config = dict(
    text_encoder_bias='all',
    layers=8,
    beta1=0.9,
    precondition_frequency=25,
    adamw_lr_other_params=0.0021,
    lr_schedule='cosine',
)
Rows from block 2 of the denoiser of a small text-conditioned image diffusion model, named by matrix and row number. Rows with one number belong to one neuron. Each number is 200 + 30 x the weight over its row's rms, rounded and kept within 0 to 999. All counts start at 0.
After each neuron's rows are labels from the 100 images, of 14976 (inputs lightly noised), where the neuron reaches its highest value: "patch colour" is the nearest of a few named colours to the mean colour under the peak. Only what is clearly more common there than usual is listed. The data: rendered made-up planets.
# fc1: MLP up (model.blocks.2.mlp.fc1.weight, 320x160), inputs 80-159
# fc2: MLP down (model.blocks.2.mlp.fc2.weight, 160x320, transposed), outputs 80-159

fc1.243,233,209,193,223,156,202,184,213,207,234,234,229,219,196,223,144,191,194,188,209,213,204,258,206,230,201,191,236,275,221,169,204,200,250,184,172,148,205,171,203,173,234,191,202,205,269,168,171,202,183,187,191,200,229,193,225,199,218,129,227,237,184,182,237,207,213,199,250,166,242,131,214,228,218,236,209,138,132,183,207
fc2.243,229,228,167,215,229,229,259,163,203,183,196,208,264,266,222,163,175,189,223,176,190,237,201,206,241,223,238,176,199,242,205,208,170,184,214,206,172,203,142,154,192,218,228,192,209,233,268,184,243,235,222,196,208,166,208,222,192,225,196,194,192,191,169,176,200,204,172,200,238,177,219,181,254,207,225,261,180,187,219,260
patch colour: grey

fc1.201,142,211,207,210,240,278,187,207,226,196,176,196,216,200,223,208,168,184,202,182,178,207,186,170,184,192,188,147,202,226,184,191,266,205,197,189,196,248,238,178,220,157,171,231,225,221,216,226,204,193,201,198,191,253,209,216,222,241,176,210,200,206,230,168,251,155,194,234,185,239,228,190,180,218,179,248,201,237,217,173
fc2.201,141,209,203,202,147,188,204,224,200,234,186,197,177,197,217,195,168,216,189,153,193,197,195,144,226,187,220,225,216,169,229,218,103,220,206,188,182,184,177,161,205,119,238,156,226,189,184,195,187,176,133,184,223,196,181,217,187,186,251,242,188,220,174,215,178,167,186,203,154,184,209,206,197,155,211,220,152,153,183,231
patch colour: grey

fc1.259,195,135,229,196,231,191,205,188,242,198,264,129,163,175,177,235,142,266,209,159,161,226,201,210,176,182,207,171,229,207,229,218,196,185,151,187,228,193,212,192,191,210,174,202,196,212,195,213,165,214,192,182,166,206,201,186,158,231,176,153,227,242,233,202,178,175,174,197,252,177,187,255,186,244,232,161,196,216,192,190
fc2.259,147,223,178,174,217,138,210,181,200,271,201,133,190,226,195,170,191,198,192,170,195,137,192,229,222,178,199,222,166,198,216,196,196,230,249,202,211,230,225,217,227,165,187,173,229,220,230,141,179,186,163,204,268,202,224,199,185,194,203,175,163,186,170,272,232,191,238,140,211,204,252,193,135,287,201,243,196,242,199,180
patch colour: grey

fc1.240,231,242,159,174,159,228,191,207,201,207,218,179,204,216,233,207,260,230,189,238,214,183,233,261,208,235,177,211,150,183,216,234,198,182,260,236,220,165,194,172,178,215,187,189,156,180,218,185,198,203,250,224,169,185,208,226,213,214,193,225,220,167,211,185,228,255,234,176,154,205,168,206,240,217,197,205,202,218,218,216
fc2.240,217,185,201,190,184,192,205,213,188,222,210,200,220,189,159,209,267,213,177,234,203,209,236,211,199,243,241,216,227,190,229,226,196,141,226,230,252,192,238,250,168,161,196,217,194,155,172,206,242,170,190,200,212,184,204,175,175,215,225,125,174,182,199,197,204,257,181,197,163,237,242,187,277,162,179,221,238,127,206,205
patch colour: grey

fc1.309,206,282,199,212,198,211,230,217,212,157,225,169,192,197,199,224,192,217,166,165,171,161,126,176,264,199,196,217,159,206,180,169,221,170,162,249,185,212,167,202,185,205,192,213,234,202,189,198,275,279,245,177,223,205,196,154,273,159,199,159,222,203,227,214,215,197,181,199,235,171,236,254,173,175,255,201,206,234,189,184
fc2.309,209,256,212,217,204,199,205,217,241,163,200,208,206,204,145,204,249,186,184,178,181,150,165,226,267,186,204,237,210,206,219,129,190,212,207,199,164,201,187,229,193,233,166,204,210,206,180,245,210,248,216,194,172,189,198,243,202,146,220,204,206,193,224,207,254,153,231,241,258,231,154,137,238,228,196,190,161,191,212,248
patch colour: white; grey

fc1.116,235,171,219,168,202,252,218,208,212,184,220,214,193,216,182,208,187,238,200,185,145,172,189,235,218,230,202,165,195,228,250,218,195,225,184,187,169,180,233,214,232,128,221,214,233,159,181,194,223,182,268,208,229,231,248,168,177,210,187,240,223,148,261,214,164,200,176,198,252,215,238,269,189,227,184,168,165,148,214,215
fc2.116,198,249,181,236,161,239,190,157,193,188,179,162,183,167,267,185,235,199,268,156,236,234,198,171,227,215,196,218,240,167,170,250,183,244,206,224,222,201,176,197,145,194,214,231,209,196,136,240,241,187,193,203,146,183,208,159,228,215,221,194,185,198,221,203,141,211,205,214,222,203,210,177,149,219,141,211,165,138,159,228
patch colour: white

fc1.0,226,212,202,180,161,191,217,203,208,177,176,140,172,199,268,204,176,194,169,213,244,179,222,224,205,213,172,249,235,242,170,184,207,153,204,207,229,170,176,190,196,236,214,194,192,200,162,182,203,226,175,276,176,170,172,225,266,190,215,160,226,237,199,156,220,234,165,198,205,169,210,172,242,199,220,249,193,191,244,165
fc2.0,240,112,189,176,223,228,211,216,246,193,169,202,251,194,222,132,230,209,152,227,170,167,218,210,228,165,182,223,218,202,196,209,184,100,174,175,152,192,151,180,134,186,158,167,206,186,210,234,153,216,206,199,162,168,173,233,214,196,189,225,180,166,172,201,150,186,213,218,211,208,186,171,186,179,186,243,202,180,158,190
patch colour: grey

fc1.234,171,223,190,220,213,177,246,165,198,164,202,133,196,220,180,220,231,195,188,218,252,144,188,155,215,249,252,242,290,203,202,204,221,255,224,190,192,177,178,230,146,212,194,234,214,274,184,194,196,228,168,156,215,188,213,185,235,193,162,241,204,212,203,165,178,153,215,194,233,184,189,201,165,229,177,209,152,232,227,175
fc2.234,252,192,200,233,126,220,216,234,196,164,201,193,221,255,222,205,185,216,258,214,187,211,203,184,180,238,203,191,171,166,178,246,226,206,177,200,247,166,203,162,198,166,192,216,232,186,213,150,270,206,208,198,228,232,142,250,213,205,209,232,188,193,199,236,219,169,148,249,178,202,259,204,175,246,210,195,175,235,246,201
patch colour: grey

fc1.126,204,198,189,191,261,186,200,218,210,174,236,201,234,252,258,258,198,154,177,229,202,237,192,244,205,192,234,204,163,194,206,208,222,227,221,174,228,244,233,157,187,218,156,212,192,178,243,248,217,165,184,184,217,187,230,211,180,256,236,248,220,152,161,229,155,230,208,225,223,217,171,229,164,233,199,197,182,188,196,199
fc2.126,128,222,190,198,235,154,217,171,188,240,248,188,215,185,185,187,163,215,217,215,153,238,202,158,191,136,173,219,197,176,188,213,191,196,209,238,189,195,236,198,226,240,218,162,246,157,188,252,215,187,189,221,218,234,250,206,183,224,165,193,237,154,244,170,158,249,180,225,273,156,241,165,155,134,167,188,196,197,143,222
patch colour: grey

fc1.159,189,203,202,171,188,197,248,172,262,195,119,217,165,149,189,196,237,190,212,161,259,212,200,192,206,212,180,228,205,213,184,225,203,236,207,157,231,170,198,125,243,193,200,230,228,212,174,192,235,200,202,243,173,175,197,210,239,242,211,257,203,198,237,209,163,210,180,233,218,187,184,265,194,187,152,140,138,203,178,259
fc2.159,201,223,207,168,202,195,221,169,192,202,215,209,185,199,201,178,210,204,187,273,249,223,183,214,182,269,227,218,212,179,222,226,151,219,226,210,192,164,188,145,187,226,187,222,174,182,196,188,209,183,165,179,211,192,227,189,161,217,185,212,213,171,174,196,199,206,181,141,236,216,189,206,204,211,172,207,213,192,185,252
patch colour: grey

fc1.233,209,210,194,183,250,222,209,227,190,157,275,185,250,195,164,215,228,208,179,211,203,144,168,222,163,187,219,250,186,238,211,234,205,213,196,220,207,198,186,237,283,190,231,189,180,188,208,243,185,257,202,218,168,209,191,181,226,188,227,214,231,192,211,216,162,230,180,178,196,220,192,249,205,131,205,237,178,264,170,197
fc2.233,232,181,157,191,289,219,202,176,159,163,221,147,195,198,159,201,178,224,155,163,229,176,183,261,165,206,222,244,206,175,200,200,214,270,224,240,202,150,255,214,207,208,183,244,236,209,205,235,197,136,200,247,175,224,202,164,207,177,175,221,166,139,194,176,147,248,182,215,233,170,185,189,177,209,173,216,220,243,187,217
patch colour: grey

fc1.117,186,198,201,179,224,227,174,209,248,189,216,233,148,168,120,188,240,226,197,142,241,227,176,244,177,188,194,206,183,213,164,189,219,187,194,206,239,208,147,207,234,207,173,158,212,211,256,201,246,169,204,168,198,237,175,179,147,161,256,268,200,202,170,224,149,238,209,161,162,206,173,228,194,215,179,149,162,219,254,200
fc2.117,219,182,183,188,212,218,213,250,235,188,178,209,170,296,199,163,138,186,198,179,215,217,197,163,197,200,173,181,136,175,202,227,212,186,208,264,243,195,176,206,215,214,209,149,212,212,187,240,184,208,222,215,243,155,252,199,190,154,247,151,184,173,144,172,181,184,184,205,198,213,163,187,187,85,208,233,163,152,143,216
patch colour: grey

fc1.247,249,225,232,182,161,208,262,196,182,216,202,198,198,190,192,256,222,180,233,183,196,207,246,261,204,230,157,201,223,208,228,173,179,236,166,200,226,200,166,222,251,159,177,170,189,200,151,180,153,185,215,186,226,157,247,152,187,196,226,207,223,236,232,244,250,189,244,217,155,187,221,202,261,198,224,191,224,206,204,171
fc2.247,175,231,186,158,148,181,221,200,209,165,190,185,192,175,184,236,223,209,219,252,206,203,190,220,251,175,220,172,187,207,160,220,177,205,240,205,222,194,218,161,222,176,204,154,204,170,180,150,147,226,178,255,212,168,214,180,206,257,217,191,159,224,186,160,216,199,270,186,254,217,209,242,213,230,186,232,213,194,218,169
patch colour: grey

fc1.149,201,183,211,193,182,183,209,205,187,191,241,180,218,197,167,208,182,210,246,248,191,227,184,253,210,194,214,192,148,163,265,201,174,184,213,204,257,214,182,126,204,191,188,203,238,156,185,203,177,180,240,188,190,174,207,193,209,194,152,145,194,279,232,206,158,148,152,202,194,241,245,185,205,190,149,207,198,189,205,180
fc2.149,187,211,169,220,171,192,230,195,172,181,234,244,231,189,227,168,218,192,213,210,187,247,209,180,238,235,164,168,248,152,156,229,187,204,200,141,234,232,212,222,220,254,182,225,182,162,217,248,212,244,233,173,145,263,207,166,223,176,190,135,219,149,212,163,171,135,239,210,205,174,217,165,188,177,178,194,177,231,187,172
patch colour: grey

fc1.250,195,215,166,174,193,210,196,186,220,154,200,148,194,169,184,241,198,201,201,258,255,127,206,226,231,205,205,192,217,183,215,197,162,180,214,188,184,221,180,157,153,202,167,174,175,187,168,125,135,198,156,198,176,207,235,202,157,179,191,219,192,204,140,196,193,193,195,185,199,207,133,171,234,210,213,189,190,169,215,248
fc2.250,219,191,184,200,161,209,250,178,220,214,204,230,200,307,163,188,183,187,177,158,198,239,170,234,205,183,227,180,195,188,220,152,288,225,199,184,254,173,215,201,164,180,199,217,223,208,167,262,225,189,262,227,182,226,249,170,220,189,187,187,221,216,197,171,174,228,163,237,171,163,240,173,248,194,185,239,263,207,184,173
patch colour: grey

fc1.191,232,208,225,249,194,195,184,246,199,212,227,169,219,216,181,218,195,209,202,218,238,191,194,172,237,222,207,199,225,144,215,146,170,211,218,224,203,197,253,151,210,256,185,233,286,217,214,209,176,186,227,225,224,181,170,201,194,243,220,230,176,198,267,234,171,206,227,152,201,216,203,214,190,235,192,214,191,222,199,195
fc2.191,165,206,224,223,149,221,247,221,167,185,203,241,200,244,168,162,208,189,239,213,237,214,150,186,222,202,234,144,160,191,196,183,223,208,201,210,237,144,206,190,135,199,215,229,187,209,165,243,231,253,184,170,223,241,182,177,180,168,162,199,208,180,215,156,169,164,239,244,119,258,153,182,187,171,191,175,239,174,217,246
patch colour: grey

fc1.42,182,194,169,176,183,238,196,179,239,223,245,256,205,197,173,234,194,185,209,197,191,213,156,226,197,188,186,203,230,217,181,228,201,208,249,158,233,214,229,188,169,182,238,223,205,176,230,134,204,180,201,186,206,211,183,196,232,185,195,189,154,209,183,206,229,234,236,155,195,138,262,229,185,182,196,195,180,212,246,220
fc2.42,200,206,186,216,211,220,228,158,254,169,204,243,183,218,193,203,185,158,118,179,250,184,201,184,185,210,200,167,156,182,200,137,196,233,200,177,168,206,172,133,236,267,177,205,168,192,200,261,232,198,192,228,174,152,173,183,283,216,198,199,184,195,186,224,136,197,146,207,211,177,152,146,214,174,154,206,197,247,201,221
patch colour: grey

fc1.196,186,252,192,167,198,159,198,210,238,197,219,252,234,237,165,182,178,196,201,241,192,207,143,132,225,230,208,219,238,217,206,161,185,246,133,222,218,201,175,204,185,238,204,205,167,186,223,213,202,183,248,190,288,216,178,167,170,207,250,222,194,204,219,151,184,183,246,195,228,184,178,217,142,164,173,179,149,197,213,197
fc2.196,170,209,218,201,196,255,174,236,234,121,190,258,179,140,181,232,172,260,196,197,178,200,241,172,229,227,210,229,152,223,223,188,206,121,173,182,146,161,180,219,150,204,191,232,241,239,209,230,190,222,162,237,109,171,180,206,215,210,202,158,203,194,181,233,195,191,164,203,200,218,252,196,206,253,252,217,160,199,224,214
patch colour: grey

fc1.317,191,180,185,190,226,230,205,183,219,196,215,204,187,215,142,218,245,225,179,223,192,164,207,268,195,207,150,193,196,175,231,167,216,207,185,142,189,236,215,200,198,204,201,244,204,167,218,188,205,97,225,188,215,192,238,178,146,183,236,180,208,173,237,134,174,176,228,157,243,206,261,218,183,215,180,183,192,243,256,215
fc2.317,215,231,157,171,198,198,196,181,190,195,209,217,165,253,199,224,168,215,191,259,209,195,184,163,242,220,223,195,235,117,193,218,173,215,157,201,187,237,138,163,168,149,179,189,236,233,188,225,232,178,210,201,129,217,195,192,203,175,204,188,219,201,161,224,211,205,175,202,251,212,125,218,205,166,179,225,146,223,206,199
patch colour: white; grey

fc1.94,200,158,227,205,197,127,241,218,245,199,215,229,208,151,171,273,202,211,158,219,278,133,260,183,216,231,217,200,193,224,154,208,148,240,218,194,199,143,187,213,166,211,209,163,202,178,193,170,200,213,196,192,218,209,211,217,232,216,198,208,248,233,231,222,204,200,216,233,257,177,200,222,195,207,227,176,199,210,187,187
fc2.94,244,165,258,215,180,184,173,229,183,219,209,238,229,179,191,163,181,194,227,189,211,257,210,212,189,208,180,239,218,234,214,209,187,198,238,224,123,169,175,245,182,180,219,220,163,204,224,220,210,183,239,195,239,192,194,209,215,225,221,245,172,230,177,236,191,194,201,189,199,232,229,200,253,253,200,249,249,221,193,214
patch colour: grey

fc1.253,210,154,235,202,210,229,277,181,205,192,198,199,174,195,223,188,167,153,182,203,258,158,197,222,203,217,205,239,213,206,172,230,208,210,195,170,219,186,164,192,238,198,192,189,236,155,229,147,185,251,180,255,211,128,187,211,193,192,225,228,165,244,248,132,199,208,187,190,249,153,173,166,224,171,182,221,186,219,198,246
fc2.253,230,194,201,241,163,162,261,206,180,172,189,208,257,238,150,213,179,213,230,194,152,202,211,240,178,206,217,196,164,214,147,220,206,194,179,195,210,174,270,205,185,196,203,191,208,213,225,177,128,224,232,201,259,196,180,202,177,200,220,204,149,199,227,208,164,182,181,240,159,213,157,132,175,272,236,227,227,197,168,209
patch colour: grey

fc1.135,200,189,151,197,234,185,205,235,215,157,239,135,169,208,208,204,206,164,169,207,179,186,226,241,212,172,244,228,201,213,225,170,184,213,158,252,254,128,223,139,187,207,182,163,190,210,198,213,186,206,237,179,207,150,162,215,222,149,217,149,222,241,203,243,176,145,224,182,171,183,203,209,179,197,202,219,169,230,163,205
fc2.135,191,198,204,171,218,208,155,242,240,222,218,185,217,172,245,200,178,208,214,166,185,205,187,194,250,192,194,203,227,227,124,205,210,215,175,198,114,159,214,213,243,196,228,160,203,201,201,193,176,197,154,218,249,203,136,187,225,220,140,210,199,209,206,192,208,181,218,230,185,205,174,233,247,150,137,102,170,168,205,200
patch colour: white; grey

fc1.176,190,178,212,217,219,176,237,203,193,222,146,136,133,175,161,156,182,163,236,204,157,174,235,206,207,225,229,193,219,214,228,167,172,183,192,173,177,181,208,117,277,221,178,209,220,200,214,190,191,184,289,186,198,221,231,205,278,202,157,164,229,173,211,180,213,233,177,191,223,235,174,176,195,187,212,197,232,239,195,224
fc2.176,208,158,193,186,199,219,189,198,203,212,192,235,178,152,192,216,173,176,190,185,198,202,241,256,227,183,154,218,184,189,204,245,225,201,197,210,241,218,270,281,201,177,207,129,247,241,170,225,206,213,151,215,162,175,175,171,142,187,176,198,141,183,197,226,185,214,172,188,190,217,151,212,214,208,165,190,226,220,170,209
patch colour: white

fc1.104,188,210,198,219,208,199,229,225,258,132,216,204,157,200,234,184,150,208,192,243,229,224,143,165,200,190,191,197,234,226,258,201,173,202,212,146,145,226,231,205,191,203,168,159,138,257,201,231,200,185,158,163,180,218,215,158,237,239,262,200,212,210,207,172,241,173,187,232,226,207,174,196,235,175,239,185,259,196,170,212
fc2.104,218,206,248,187,238,186,177,198,208,194,147,200,230,246,223,236,270,196,250,196,165,179,165,199,158,190,170,203,181,160,221,218,242,221,235,170,196,215,186,201,217,178,210,230,228,250,173,202,136,169,259,143,216,198,176,202,196,259,153,152,218,200,178,163,210,156,223,246,219,174,182,173,205,203,155,200,201,201,219,204
patch colour: grey